From a checkpoint of a small encoder-decoder audio transcriber.
Model: encoder arch transformer, encoder norm rmsnorm, decoder layers 12, decoder norm layernorm, decoder activation squared_relu.
Training: normuon at rate 0.0015, 6300 steps, batches of 256.
Data: trained on Morse code for random letters and digits, with fading, noise and interfering tones, 26041 training examples, 61.9 epochs.
Rows from block 2 of the audio encoder of a small encoder-decoder audio transcriber, named by matrix and row number. Rows with one number belong to one neuron. Each number is 500 + 50 x the weight over its row's rms, rounded and kept within 0 to 999. All counts start at 0. Numbers have three digits each. After the name is the row's rms in percent of the matrix's.
After each neuron's rows are labels from the 100 clips, of 14848, where the neuron reaches its largest size: "top examples" is what is common among them. Only what is clearly more common there than usual is listed. The data: Morse code for random letters and digits, with fading, noise and interfering tones.
# gate: MLP gate (encoder.blocks.2.mlp.gate.weight, 320x160), inputs 0-159
# fc1: MLP up (encoder.blocks.2.mlp.fc1.weight, 320x160), inputs 0-159
# fc2: MLP down (encoder.blocks.2.mlp.fc2.weight, 160x320, transposed), outputs 0-159

gate.226 102:552529463457557473470493486538581460475453490511480493458474449531512442545633544555475493523521470454519492426494585483596595501438509547408510598490507522510449479495620505527445437511529597445401511511577509501503514409558460484401477528542507534506514456472514561529543527442551630484489454490482559499488492510526495449487561471575338524537482484465525407483505585582506495473513535510405560389464422438491593494544482465502579476442472534525468453423444486602456509479467514
fc1.226 106:442592437490504494535432423505514456632515498595475488584537495544472588521534490491472600430496437564510498536558497435515474479448476423492473595464530386477519545535485388538467512494558507436536613496455454593558459570524538499609435484531577511554508590488478548532541531539497506579440521569546429454465591491514449559427505461537542489565451577528471525503477551569543471500463497515546500466476493411424454435459503497430499471414607481534503490519468566478477546447493567
fc2.226 100:522500547510529467453520544442473469489559449456473456391448476457453470408491454466612406521477505513456523472417490532520451465497487501479493563536475621527459492446479582434499502492565424536485494433498532438589533491412394541505556475511515557408502453518535516521553498505525517567557473490465573543491498509499467445519444533412513523574512523464453643396559383474439502383521542497508486533504586496469532492515610537525516561612418554527591515541562420520456523483559482
top examples: pink noise; reverberation

gate.118 095:498518553463509588413493432474436472493546454548465466536497644469549492475500385583555456495475542476465491526424491592534467535459560512512455418409459549452496497537521514429583487438406487512471491523405544485501494470496542553576413554416495475530496541543504485496459456531692460485576490472505534503491493513380596478546510535503537476487505484506511526546411466531514541517468511431453463565434492587476543519515559552550503462482592526425515557411419466447511466491524601
fc1.118 105:514516478363536471573446555483475497496477567433519554358546478555550576529465575531422535368546474449508513463482576507515557435526497413470541595428488551581512518527451467554605515518516448559518453483514439488440457477531572505422555490532532553498445414528519529538410501498373496539463521441491443491464551493508489538480383429455474495395482566522466506518473516509567444450491491515442519473529513443603447567547479456435558569501466546461514514463548536541436496524422470
fc2.118 104:514522503414490519608447535611456512485579521612544493451459570533579507495470596487466495485511489414483525504608514522477422485553487581499505511578449520581408572522520526475511530537575564428384592573442543600482510544527497533529459490543478562570571538573381522513497530555503483516569520569484432446490483495522578589509537477564509531449445549496528510575489438561515541551462440518433491536601463513532509510445458443465440520509560409439485497461513479542566477536442475
top examples: reverberation

gate.30 111:498463579524542469495450461481504484568521528467560477473410513490556493462555535673537525506506427526543460493519439551496556457482399527522565412501543410546444434462416519546453507472471508463490615581495523450472492453551520526557584586518451514512501468540528466487533387551608468520411502445494412487562471504517536501475499512494531420573533427514418463476491577519488441484449534470543415545479338509500519466520466563448484516503465535592496432420556518502429512539485594
fc1.30 099:483439462428531513504494443540501451480566619434547456512454550543581527448590606546451488497525520515469534482495447478479513466516485407482555464569503517464571486598430521408524505497565648555451502526482567558462478479477582471510506481473495585542400458545545490479584459539485499451385470507477411542425543476473556543466488515510467515524532495512522465513469565503406482437567494480458434535473484583449472546519451457608514437630518597505431560457520499482485544503617456
fc2.30 096:453415572478421497435478522497466456456501396562508487580567551502433500575463381567508574503597517523465497389526548560505464495523503622521490464435556506555450502464457540535485475524499459522520595565478563491412476511501534452539567449466466500430556538482553510511464420567571501433511522530442488482524474559520487487487417505457455494433467479527434456493502430522499429508457481470539511465518549501344532485546523535512551518447599500545504450679587560478506486541425541
top examples: speed: slow

gate.163 104:466489557536504439564579537400434486442663441474578553505475495468483416521503481438500453430448550472515440503379447529519436561500634483493506430459416492533593547528436568527468419509503457404455546528453575475505535611438480505540497623436496452561507527491440469505542484518535453507472457493430540526591562486464532539540525522564540526515517478439457489477501520478487518571481343480535506413488508517413539479434514489447549501453546498543517523496542526555509546494554457
fc1.163 100:505458583519589486484537579528484425368476462532487473517569413579545458499484488507501389493477515514486429461435580398563546522464533409441468524440512458489439532542530517474505459492476431522480512551515517496535336419476618549534482527495616573520488559405531520440553525530484526642429491540510471393504525514492497580526459478510487482454588480567455518545535508557530517487513566461439433461459537511482582498525521528441494478540482568571517474441515551409452542502527520
fc2.163 106:493581454407505525484447441502488543526535557431534539466528465571470469434542452502496480492611489585539471496560557457422512499486454519547453516524464526549451668509485434454484559501543503490583466493564507537511592584541470487559470381494445508562534468531401585505462478477447467539412554511478515535438438465634512471568460492496582483539568594525559504530459528487529512514491439445459608495470520563503535535481475567534540572519586494483542397572497494572520463474492607
top examples: speed: medium; quiet level; the character "q"

gate.294 092:520475528528405650523560523472529514475541574555552407451433567598463517402478552452480531508431429524583461441514488492525478527533439492550485555502489518521554469394467518476553507496485458496484484452530480506563441483507541493609499568571489467497444428456552587570564548538540506444483497558438509511359419508474471482541483536590536439545454514462444486517611509444493482480509489479511522538533512552462502421476468527487500502528592521499520484568366517362607551438492480
fc1.294 097:351387550474499535677482462476547479536596560513497369517471515545439440498536518597602513471481449538610545443563541492454489449464560519498515543499529574514516564506457451514452443495485473563498416542560441569460462483513513536454518558556569553526508590479441543521490512443534507490458478547520488519583481504537505561459546472485502558585505508546431481487555389508568529542563555437595447478464561539442507469498474486499484440428554483506481451481434539432498532432461530
fc2.294 108:524385475549517498580463564588471458507560576595450516610587442496465597522576527466434609624477464456441458431473504490424483481461482412485456490517552506448432505526469494542537469505468466478534516522477506601519502449486463474438545507406488470566520505519516499497461577542441542528540495432530473519520497596494431499464452460533547437532478491455515472448452485544520458497559455455583421480584487626557559439594510441567556478514507506511557524442606581534459482564556506
top examples: speed: slow

gate.271 093:550525549403481618503537551550509492468622497582562502586529534510569456525551473388417562476510586443554513396517458451483498538467494449498488482465449466500487575448401468449577559448442487584594475447498465456472475563454452490447508540591516495488444466446505452565501567432516474454473539509540472483508600495485605577569521548611552521516450540489455547527465493515525561551539465492418519524458549541572510468489434533495505533417513499432439507451484507424456523444562408
fc1.271 104:507503423471513499565526349519553487522432530468523528412504503509543590431528403474576491542500574476462472639536563524422544428456545565512507472438491486523532423537502436544441414556559571459535456515507538511500400460561456575465512550413384562455466542479461504448571493500416493509505592480460442511497505534487532513493475525531488462532569498496462402475473508554429550476559533569561568406510534561489559532515571524527624478466528510471504528511476565478478496414400501
fc2.271 101:529548641461551500466539587550496501496500532534491441483548513439558523488512540521470515471555440425479498424442565492451524611587429459481453488504456568438470585459488433503539596491439463564500511464451434492496494547500453430425510486574533467565442453428532475410435454433507505535419552495530572480532484400458489455446516568569522503588533535501505523376536532521465413497446466555401495575461512522501507485489487455520502576534465444435465482449413498404491617521586536
top examples: speed: fast; reverberation

gate.267 100:548537507438549512551545526514503446489483480515407504520542459474491456563450501550511513407455595561515521469503621508434488477518534534468526566496498644524433484465371437509510533500531566510450483491400602511506541504386552547492492405470487526518502498387518516468506389562479585507514599457569558512478568455462493465522547541542523376496583462579457480550451510479471501525489467476508570455539487624454463518556567472577436431465443445536502488527548474533500470564425446
fc1.267 100:523525603552545570545509592471442459485538537514460523573504443522511431540504555475581477482440508461506450470530620481398530548502497499442519490523514600534475494450360505409563443538561623557550522470504540412474530489497485421515452464423530499599494606439494554389462467529528496444571585460524586510459443465446466496540503592555572501468519555554477521540410461458476492485457406466513515553454526485642447472511496479550455435526500465519515470448542493509451501525475501
fc2.267 108:501495499470482557516448523449521538483434544388469423518445511621525524458534555468596486539470419483451407567497522551383519546513421465498573478508523519472512520539489499541448535428541484438559518417480467483564560500564444463529546499459483464590549473537584515521652514470546529562489496472506472548486441547573573494577455480517617486467461458527506597472486487438479397524434448519535558534499506512523517514604517561515496538422516523467539423439384514415373497498488489
top examples: reverberation

gate.175 099:480483533502469563528473510496484400514509501501507545573514424596578457447447399544557500578512469462507552523461518506575390429491474529400501506549584479557636534522433569537434422522416486487502494507511464469507569528468438507554502470535454607490522469417573501534458541551475512508478422546541460529458535500448540421569440472523458492413422536524483524526481618546558550587432545502553443361494534436526500508501469501608502507551539504474471498452577578463502501434456451
fc1.175 102:581445516475486528438470509547504494469508549552487518437531486445555535471475529480500494544477532460512484614501440447518415510558534582578528474452545509561494414428501415446518475398435435517524489450520555525407567506603556531539519456531504543470534499422646480553459445516533443526525442534412556473423553520431451424539548522591465369470443489536473488434581576576516467466444553536588451406421496481515550487552469538493439566508538460512529520464495588435538460477489476
fc2.175 107:467612554510551348463425556568483557486523500464460488566515542488443515432577508510468494444493620493490446519512503528489487536477492618497501532535478495530480527472586451465497461444395487460451462438509503539453473452510573519469534470498393557517572468561433513485461534480504509459547538531524409478440619535461453582554482489544486460366378603494541509466491467562541391467434526511445423483454453474482510505557519449445524568470484456530408507494539540585480505555575465
top examples: speed: medium; the character "5"

gate.52 101:504538473499521516448554527542502541475407577527538546435501561490539589547468564514553481550508613468537574432435485488427495482470590443530547481424505437485429572496413519543616520470487468518422495429406494511495337481504559464528536527449469519453580450528474540500485521446445425560547447515476506430519498453503506488434483555489474429452480406501494491491496511471526516650466509426506454486525497464572531494600458512456411536446505612446584569509497521540540493470421421
fc1.52 106:496502481555473447566464533534505487495540637442463526518496529445604552386511506530522500472546516538434591522518561483510454421427496487564504487507498597448447458385493558435548510506515479603579502495468461506527495476425435501560463521437484503586552484476525547376485473519554428462495485561460449360487513496502530500420487512452481524478461489519474471475500498582432463520484487515490507496550555492506533494614352587386454494483542533651578501509539570500542502473507547
fc2.52 081:531458483427454480466506489566531506482538431517447464544432449337473501462571577497469548519501501566522492425473514494462529606471548515469580453468460455541439516563543481551531520474489510410489533447562447483484517459540476447576525481488448408540557404525519418499462508494596596487485510442547492497472488436520451619537465476544469399502474525533438464499490514489468616434518582500532521461601405572535521591581564553481505549446532476449376417507478477434455502506429506
top examples: speed: slow; mains hum

gate.250 096:468522566587504482530521526462430472454587462480482592544579447545475456524482475424434460441522450515506550494569514385528517522571473497477515530505469493474498482475446524494451587441571533495491459530418498450567572549506385478466452575412450536463537460515480550489482576534541611550508570545417453557453513437448487545512464580492428471443539392449634565516404547456521547512541531472440511475481463573505523532511528434555388503410457427518436445463464506458493488426474552
fc1.250 110:571403501471425570472548502459444445587523415525464502519528452513492517572442532552528442516530428489489539553421541562545455484548565525439544475562457506485436555519394533476550535516502568457502468519534504557612511517522456547556392449452599489542476544499597470437471520447437508540507436452520476499440525459603473477411461481501475437433509562429533412593559631413480539531492489555514490488462574468545486424490533510432415440472484520422437435529527565458478549478537466
fc2.250 099:440577490588531465541490522513483519452581386470514549504518466477472436446540464439468540553476478561464485496490511436495523448481498504479434449505512475428468451423548546550470549546572504499494496533464523412439473563479453460400518504509429597459429523593459491469499431460510490444484588471437474474588459489529568412523557507564500585566434477432445442505403468501531498462518430575492409491454440603460558447564480490604450600411483465483503438435381526535500532474426539
top examples: speed: fast; the character "e"; the character "i"

gate.121 101:554574632430382510412409544491464531469407412516491463472484504483502497484443481541495516490451493494485491516596548523489612552527446480499540554505517503411455517528539537528514464545564533532516466444503463396471514498467460465445572468567604522569481445442521485506437488467606507446561584492616428464487455566486520556502519450487527473503533463525532574477484463492481471533446501486543426525549549535380451534551493440479399485468591562465459484552525360436552427464533483
fc1.121 092:542531565401481457537587600521501480503490424513529475470540535496483472467582485386454456501540445387550435507500475523591474536597473485465491426451511500446480477507584438424468556462454518516519506429492452486510507452442538468507413548541450586549604543477587559471594488489454522479454418502392525470478482419462500527506505528510462510476450512474468491542560508466621564509517480479557556513409500490551425546448525415560482445364511506557515470545487514497440490642430507
fc2.121 105:420599496557484570524470518507461541541558482594382465527414429465492489535465589505492496520423531532439560475521500407487526578529469409515436509587498472608438507485512551494556493502404432479473494497423498530548520552472419556479479527480529516554455557578490516392476454523557566414508436455498371486426496497479416521462562497403568485445473533531511547551494443517413464504514453493526430472524524450440469527442561563465463510600512598463570524517512520420473525508431447
top examples: fading; pink noise; reverberation

gate.40 109:568506514455543482479508470469531538527569529472523566460374500475516449474596457584509463577461425540581525569539525433455422488584378459453557478588506451504454529532458562448501527423432471491398517582482533486579494481522508478485512450549562466541575483543479489420491562468550529551533467467388516479582517548455448444457520546500558492518559451542445388548447478489491449556583498477508557480471422500428490448488554488474521514427406476432498511475504548582489484480542656
fc1.40 108:554488513539415528460471508590512539456462492499468483597588495523497500492458540462387472480502604442507463583478436505447585471543458567535518357549504451393550523492504493589511504427501503510507532525579517475513498491426556585436446462546421513478511505462492497531443470523430517396416526482586530563430512521603465577548464474446435578556551517501408520499456559535577470473412505467567562540493526467502446514525523457502509478607503489474592571383465471451536544486465479
fc2.40 085:450612517480438507508482498553487489375471516526499531554597455528546493475572464517461435607536498468550507545514522417490483396506431580460480411471514451475501499562487602510559473432442449453593467587519550442571539413456508506606520521482453462533536531457502499556522449499502379473491459514464430495525522608600482541483500575476454507548494511537451531602515450543476549569400479496533463516546570427494507510385486505418551495539521502507515566478545466550598489412485464
top examples: speed: slow

gate.98 100:386477367533484486540509469534515475476440580532577530566444510427455576508478466514554499577488538526532477516493544485490517507528529515469491512506550554587475568460520478540593428430540590565515528539555577450444571480525474451519534488584458549484491468399493449635527461471566513419576447548530501530505530425468504520558611469508567604392461555502486496498439461490477527398380472523455446408578517437426485450531537561521482485520515491525472463467470511425584525473467467
fc1.98 101:577527496526433474568521508497497591556529562480480558418502517532492447495476607604570476471595506398510458451479420542547425590469501411504552516520424497459381505553548480427444549513478415380472533511451511500568467482442518475455459513492454426514509522510496505492535575520506624513445463545543536490544423448452453490451464448488583430527540542463551455516532488533443484560469567486524565450506538496505509469608536435561499463548385496534555587438509497465473585563475425
fc2.98 101:467415496553492553582568505544488518547542514462467517453502404430509416507537454448569483426449444547476613540474486479446470467543456518501514550511496500587538536581506444449371446549452577566517588500587465470473489479532531472566462482482431529507542458448431509477507512592407492464483457473417477464569466414447523585489431490446562487481614522486405561511498521465554562448522473514512599512441395531551571541412461447518432510514595554466523442499459482497435540468543527
top examples: pink noise; reverberation

gate.21 105:425489508437518512453473450580502546515467491517493474516449483515542504508498455484452493545499462532464497567550564481502494509459399484378605534463482449526565510519524462477507478359571504457534505617441558583498472542592561416603563532544557531482559555534574411505518442509445411610482569378446525581469516521568456534500468521513513540526439516504466493499456479499517392446491460440536500506504449506529469582510517534578449499579590517576541507499612486467468574493583562
fc1.21 098:513543441535591466412523564441480463460475444518528517464442563529508555457527428515470473578492399554489496560494502454492395509433427488471532487570506469514512539508424534496473504450477544470503512439610505528401439518517363415461462479527486532545444551678469568546473620582503438482551502449538647591476528474512520465479470557465548520519509439487485595457502386469491548484466463577513539497519507543576446529579530565506450492540503545473472520489502469543570498476472481
fc2.21 095:432577459499619519454505511494539471471476406534581489528402574577414503443482480510449500526381443520460447529431472540413407521537449444450495563496459451468524462535456519431470525446560510502504504491435612570515471545542511436574508448579529587510548459535468529540465510479500572544497480446542555487461495474516452518559444483475630542463537449486493445363537437440518448486473558497461528522591577497561522597512524552446526478521500628504503597503526545525523541525507568
top examples: pink noise; reverberation

gate.70 096:519584514514459443527476451560583566527539503582446515517455524515442494455491406444552473566401465440427557497489478528510640524458524465547515471481562554517531429476533599508430510532498528599530567535482460522516439511547495504548618479544467492579541443485453520493527401530488433530407491436594496546497588561487462572461480446473551527447543545461521416587433593527607466573495528477453497425487418481540541483541491475441470535443465583545423475445476465540481541423486521
fc1.70 098:561544513462556495513441577443506477441515463464495453484556488414575491630495544488558562503527468430505338480464462513578438478527462466455528489419515569511438507406456511552422496565502458437481584551476499437574479495451492548473430526525473444543448425389583465496459574557478512553480476496495534560545515504511500425434574498514531513525540423534456478565518476527358548472501420482427482476457443477607473521570494469471423432432570486421530524522525536485483422540517562
fc2.70 100:422479519411454478451522563493455473480433518517498510490500448546574553445559451439496470428587598479444402425451478452455496443441527538498449481498549502476538510453574525543570511452457454528395436475507594474496486600499473512417501548508444427483524522583525541560521479603514385558478427577492471420558569511503424549468573490518534528401502491469494467602517453446494559489389471463556428621498470460458482475525464575568492473559508524510501489513468546504547591424470526
top examples: fading; speed: slow; quiet level

gate.65 098:501433567496488474450506561446522504415528500527487478524526514476528545438390541550504509536469527490473535576501460556530469563429568554573455411487574519426434546498490447507561501466414462504490451476445592565499427491453508563436577446522462498423513509463475563486480463540417491447548389448564570526441598510418508477495544507528514533621466516507452571425444492502384643503463447494586538462492454432532502519487345559570484483542558518461471461521491467469535534502462458
fc1.65 102:517471501506457545512490443541521595594554529472510528513416505458513588520531493511458514540436445377455446498467423463476502520508505497495419524483560548517583406560457519606535558560475462373480452584568456432519461518503525582571449486455527568448553447514568515520542585523530508497456529442463468484517488510543388556453458487470536535441480480460504615522398493451482512514517469535353520505479397540469599501496448560443550531503460531439527522436552410530586539478446473
fc2.65 089:509563527524430469522437482425502490531541504633517494567510542469406482427584565539470482394523464581509496575432486600525522476450504519524549524442525527436526564493505558549548539484500417554457454524527514598452563446504528455559491441451512456446397526517425453422580444613431464457528407503479452554459523458434579510537470510554500547528468530486462498527448444445450610541438528450429507506542491495541471584431421560540491558588607482454486472503503516440492522481476568
top examples: reverberation

gate.111 103:521505514537417533474400529503492522542434421577431499495504503510470558497512626531513526460496487461535487392443451506486441538524469472556470533482563528503460494527469510447544565476534479479472475504494531429524536544477424587442553492433411532521547553546551503496516483548474459526489655601585478413505558519400440498528513585499550461472427482541477537495473419593590522525491534478490542381466424578522467621465365465420478471490434442474566478510470495533543522403510491
fc1.111 102:462519447546435538551464512497548451541503530556532436531617435480457490484496570475526478513555507472556524446515492473550485434462517492524430506508527483532488453561498577342427494563473485538552465409433572509483521512477519501493515518458434511548609545514503513474463536450486524528501537677420558482528466586468551525562547576544382380466543448504544500503492535503536460529539426489439525512562511513541499560436519421616599521469476506535497444455458459503625606486465543
fc2.111 103:426503509458495530540539495468443456476496568522614515491538573460551549546490496525510476528517449429435470583486515493510561398524516570550488424499497509528470565433474505413555509521566549507523475505332568581470485498567622534436525550527481519458435400458462509478464617516536501597461496482518492547546515437534449481472514483482462411502530458538529528446491543551405474465485523400533381579507574480520530417507503436513585510457521442438494432519421447527424553543460580
top examples: speed: slow

gate.110 095:461485490494538569528541434578461563447503588541531542529476527403513508413507488504442464594394570482457550547524420410521503476555534512470575561470560512537516480473530553470498476468486517483530515482566473465565447487533461471562385370551400491461453471590463533498468458588564473508481534446591497523456582464504438547523477404480424554525424429538604555478458528486532489519434524435510469483504480514547526533533525448465586556490396567465434504466481521506392465406431478
fc1.110 096:461511440501541544596494503518511496491455461472512519361515539432441530497540516553518574518491554562496495521517507463480489582559526516486424480481507512591567524359591464510542526556446634547451535510526508472537566519493570496438526450481540531433407505429522505504549481583495522497397430368506518575531469515612530452568537495510525529581539498544443408475486467567487408499585460525499440587497498483461470474585521425546510524419538468387535474483478491437459521477412535
fc2.110 102:505467414533498529491568545504431570399438576491572542545497515510556445469447490464475576575530561526554448530448487550443519369518433542419577464523511506469457519501534506482523400464518494470453560549527527501514555492529585494492361487525470503497439479557526512478514413472466465560535549493456456449536476506524541475414466458587510584375386510479501542449483490481506557640418518468541452508482575532465506462479509469431613575546445488526570531507435451471463505471386472
top examples: speed: fast; reverberation; rumble

gate.277 104:495497492475416443559538582526544623493569501451485420552487440415473526533506511484478488529538550540487495454534390528508530626477464524392576478509549611533473489446520425446572504506542470554549611534539494467469485484486495492446543521497562581463518477469524492488411407591529484420445443450439557575576452441535446571499556405508529494491507580536386481482507459487523511571481559472555448462494509466467464512535464465445541535563433484503466565376517482481421537582482455
fc1.277 096:526526574479496519387465509478515367551475443502547481463497454580536424536451557507470465493524461474515538553544480489532538480502410533549539461518437532458489401539431522543445508476440651495487510457517470549490456552472386569569472440485492441580559579508521468534526584426461504510486532472520451470387477481511432526429486454517643460579566472460556459557551503469457534510507392564447507525502450590515486480413484577568466502496556489535579497535453517435511474470601555
fc2.277 097:479607456425522507487439448385454484422463448446529411419501469522461468510515544505422483445528489468531535463494364481449602557371526457498499382543442549509545436603376520569579485419473450495481476473473507536443540464594430570517595410479433492507568484462463452468479482433478505498512474531467492507504465523514491602485467526502523484490470578481440499504578453471631453470456511462560478514479534579540470476517507484448457457512543544575517525493563550452501522514582515
top examples: reverberation

gate.92 094:494518465495454430527497573517433445497538577472484458496458476487517566512564532490511381576562512541614493560516486511504398474503458529500386568421421468550469481586442464491612506445547469488514478503467552494506561528488551492539452551493538508500498473484499457511412513576480448640391516500482536431585432546527585550541545460499504477437456572530377542458521602417607392538464460507455492505499492540477470504485480549477456433403565510438497455478543504565530557511470536
fc1.92 098:523472473605592545588580546414546510441411418497450518508419439505498585498504532419562467477482437458451476441530529512493567526465437465517597409397556488541476449546441478486547556461551538505491467560460497557482486528415511495531475449457524557486515475459488478487443522480449478551509513521366441477494500536413504526524533522463528607498535523518437463482514503450352636501506514500504574503438625469571489566452551513516489550550403466427411463529489482486535490489491434
fc2.92 099:450517435406521488420456417478523549465551432455439549550503583510542587539557472568537557554547533451489442508446534525434486548498426431521542526418549393433569559438500466483495501400483507546523522473472518483561475554520551480532473465581530487553480509454542507498567483519526485512470462453544515498544480497573411442522446457550577513533524440383418531469558466503587403530529523499544640515557471541484521447429505532462427524474603534470520526500607588557523509439572586
top examples: speed: fast; pink noise

gate.283 101:480498384467558451465555423442610503490507527455502512468517498566557556481600540431463504518488481580480438485382501505579515493431494508517467645408532495533500414605494439544524432449512436500464524470453491517544491503419548521492460556547497476544466521506426472458517418469461544523445527477453568522509458538437478472490578416616526564522536458491423511505488535514422424459503465458558412518525518543400563617480508510455489487480499556490497491456434489557458548581471370
fc1.283 105:637466499545520443415566436459508517535432554591476444484518457456542522413477457578492465466518513489465528581505528509530586442510528420507622586481500471529470514422613422446488484520546417468563533415480473447481488441541453424513461444429519436476502552536462526537443481586546529573514526513515427379468584405511490481422490520478504445592553493472505534434485578594522418514404552551540517509491452504499575459619501500509501517424528504509484514492450495499441451508476512
fc2.283 109:443480405536506452503489512488514476619576491548451367501448537480467485475531521441487539415468467582468473587512511469457513539519556630492469461559444512518513513560470619418543512589507548504469523646486500478438520472540450512580506458520558531427485528538504479502429561531499496385554481539567582474474556592577522469462459478456522426454466509495518425552427447568450482462528507473437538511502537464546477529400468521509536546523393531494424545496502429469611449442517473
top examples: reverberation

gate.181 104:426411561548476477536414456488485465473558520511523514578546499530401523612486580496427455626465512494588508542582566570607412466473515575487516504471551548482562442580422508580416482543430491517441462465496582518541476538496533453420496415448448541519537477553497514475413477457588445558493544421570549530530521462460491462544478484539492552542491477399450472483517465428499534496592448489495452519504474503561515442495520530510496516417411469452419506452427460529452448465581561
fc1.181 111:489590561596510535535498507524511460504579480530514484559524466530511505504508578530452520510448476588615538425534517515403465437503458476461536474498467540525441451397440426536578510473514455574559511497446423558460441462588406541555530447499462490520588532528424457486461479449466502448554480585492475568430550412482546517538477517474542527535373536440522430407502483512419557460472529432484486498589524477481468536467535483478503592403517586459549443530478611438491501393538564
fc2.181 122:532418434500431462454433444448374529517389482457488391468408410491533441430445395478559478473543511543468503482411516530547524468462576494457505494418487454493519582548514568416514461580546501471536423560566496477486535537465552493447479527547496515484486460488553449487531527495468453508521506547521521481593369530529486470396450497513477452424586503587524505580469554408525418526515464517461510460480538517484554469585538550521529425566436435439507531524569442550532537521521397
top examples: speed: fast

gate.314 099:457482536519575473508474447522480471460436471462474589482447544623493448546456468485495525449537478531527443496462541515507545472392560457489618520542485434457543376575433498539439478594564449494448542493477493405546532485456456537539565471507532429452475500622519454469541485540518544446522495485551404439467498472588416541446538552423380494520488496510524554440494515511530535505436514614449479484544570511425516461472496592447515489497522460441493468451496534521456554354610468
fc1.314 097:460544536497537469514479510489492530443476445500490456322414464438513516411420471477552540526552491568493440488573544502496499563468455508550527515523540523381575502520465555483474544483465506465468509493480575452536500475591516415556505372532468525422535437479488496516427521609521496497504496532591524552385537499501570519480453517597455574556536527490581629405422512510440487559469608482449469517541501560464483553581477449573472551577540410520473486455456476449484452523504473
fc2.314 111:571454610500537474474563500589577475500440531514511464454630516514549408471477516570446470510510386451493410486451507560457533468454564486446592460470611490396539555451550464530470491533534457417565549447480502558511461478561536534526627452564465492464570446491606453512476470536410496481550558542515416510464469466445505488487507497512474511515567475561415438523484455483541491521518514494463449528509483491526507527519575469518482514517499536322438556423514462520609427460532529
top examples: fading

gate.153 094:548448482515481600474465441548444446489475530574513500495478619502468554491470576435494507546559441547580448483498503458554487389532487528453494500492517459552495474425552400471532445463456407472510466476428417512499547574592574526481441467621413462436549451552582522558485522441633500586551410528504484497465517512482522500475556546536432455499495498551500510617542440517508518453502489413521460459534509462481442445540504467430488448368558497462449488484440546459501506525576601
fc1.153 104:455515445391466491477540512501395478547541574496531450510528518514495454429445429459514432439597446451403495509461522434455548547424522501491576629477512427472508472530522577494456460483432526497546524472521515556479511560467453414457567368472491502576546605484510529498481552477500463483563505554535566564518526471572481540576460499478514507498460572513518543517461514473612548450424491591485582515528551437600540560513474550469517419533425470539445460418525500574514527568465380
fc2.153 107:498507461496487424480420495536472539419578469508567528411499481560371519561572520479535499604487516474604550443509519480558463437551557520506533439610557452549532499448505485538520498490486376417532460460463593490506502512536540558499447488548492576431580556607538465533483499515589484537466454517548464399454534443379520435533507531548526499473545392491476517492474549492522515569508633375551481493518470400490492467525540530533482587463515492484442473496420457486499452451473472
top examples: speed: fast

gate.18 103:443481552466583445609451446527539513474418509472547427486470430469615498494522510517490465483467454577544411521527517555522521558452491542523513478549580567502424533559432499331549588524484489520515519499540544519449530461459523460507524531553501554468560544513479416477553359519558464504559444539576478427569433501532573522553544381603435456506538521531486459504486447489515504476524547483545605442527492486403520532487479489365551430462443517525504519505493467515443529567503422
fc1.18 100:565575615468613427518523556446480503470477525483480549460433432454426593536423539461447450473482529476557498434481442488493447510563472426541470514552485516518522536452557487480536511567457587597500468527457514471492526451457463561470535483556504509487527519530593484500474539494512493458538443488546581419506434485401547512410533573586580507574474491584460412495496519509514526494490547511403525449477504489429497529495500589404531461576515497577508451460404467574635497628565481
fc2.18 091:533482449462466475559468499552534531490533474367434601567508489587441501479469517547462607538495501512458466490512423478527511406496515426488483605489417465554532477539379523578585488434540472490475464443488513412468439496536484525436478436494496608447496485414467561537457465512497462563491539536546477412443462514489546563544471489465451371532462485551576497478489514528514496475488361536612502567478460504465592431456589556528507439474542575498552537512524537579493498436545440
top examples: pink noise; white noise

gate.48 093:518477587540480570482532478560449522554423476575483444468586523536428508476475576463447510443507518517525438402516553440442536498532523495515547483572472388595467398370445485475488494468493479478523442474524514574538517424463507488480470480554563383428475513549508461540558505553464454507476532447434531518629456517473387565456511589541445474451494503528545455461553483628484499587534526470500566529557607472459381568484513488464497542519493439506514485515455494431477566408479530
fc1.48 101:531561417553526367464475472431521522454444466471521452462458428574531520547518527484486479462481520448545452530510477519493551521480491478402552479454471545514499612536444575533538565491509543577491375537552589521478493475619516591548477578426449443519441603571554415489576500519498594521513540576435515488490525502455545487520461624506439411494555514495520542427443436480480545490549515505518405577585564523472492506571471513475480511604474463419512531430538450526433525530498476
fc2.48 104:437540499527467568575532519385452470495466427507436570485611483582456550530571414592515475416474510471515493528570432467503524516467502439561484533419476563492424544500466464527510440455491579470533486500424475484526515555473568463491580456439525444459455443354526466386448592506536493452543496486401451572520525457493547427540485455487554473526506545471504494452471556587484455593509441451486473386565504385535552471545512517523433499456556485540520445518438529484477564589512526
top examples: speed: fast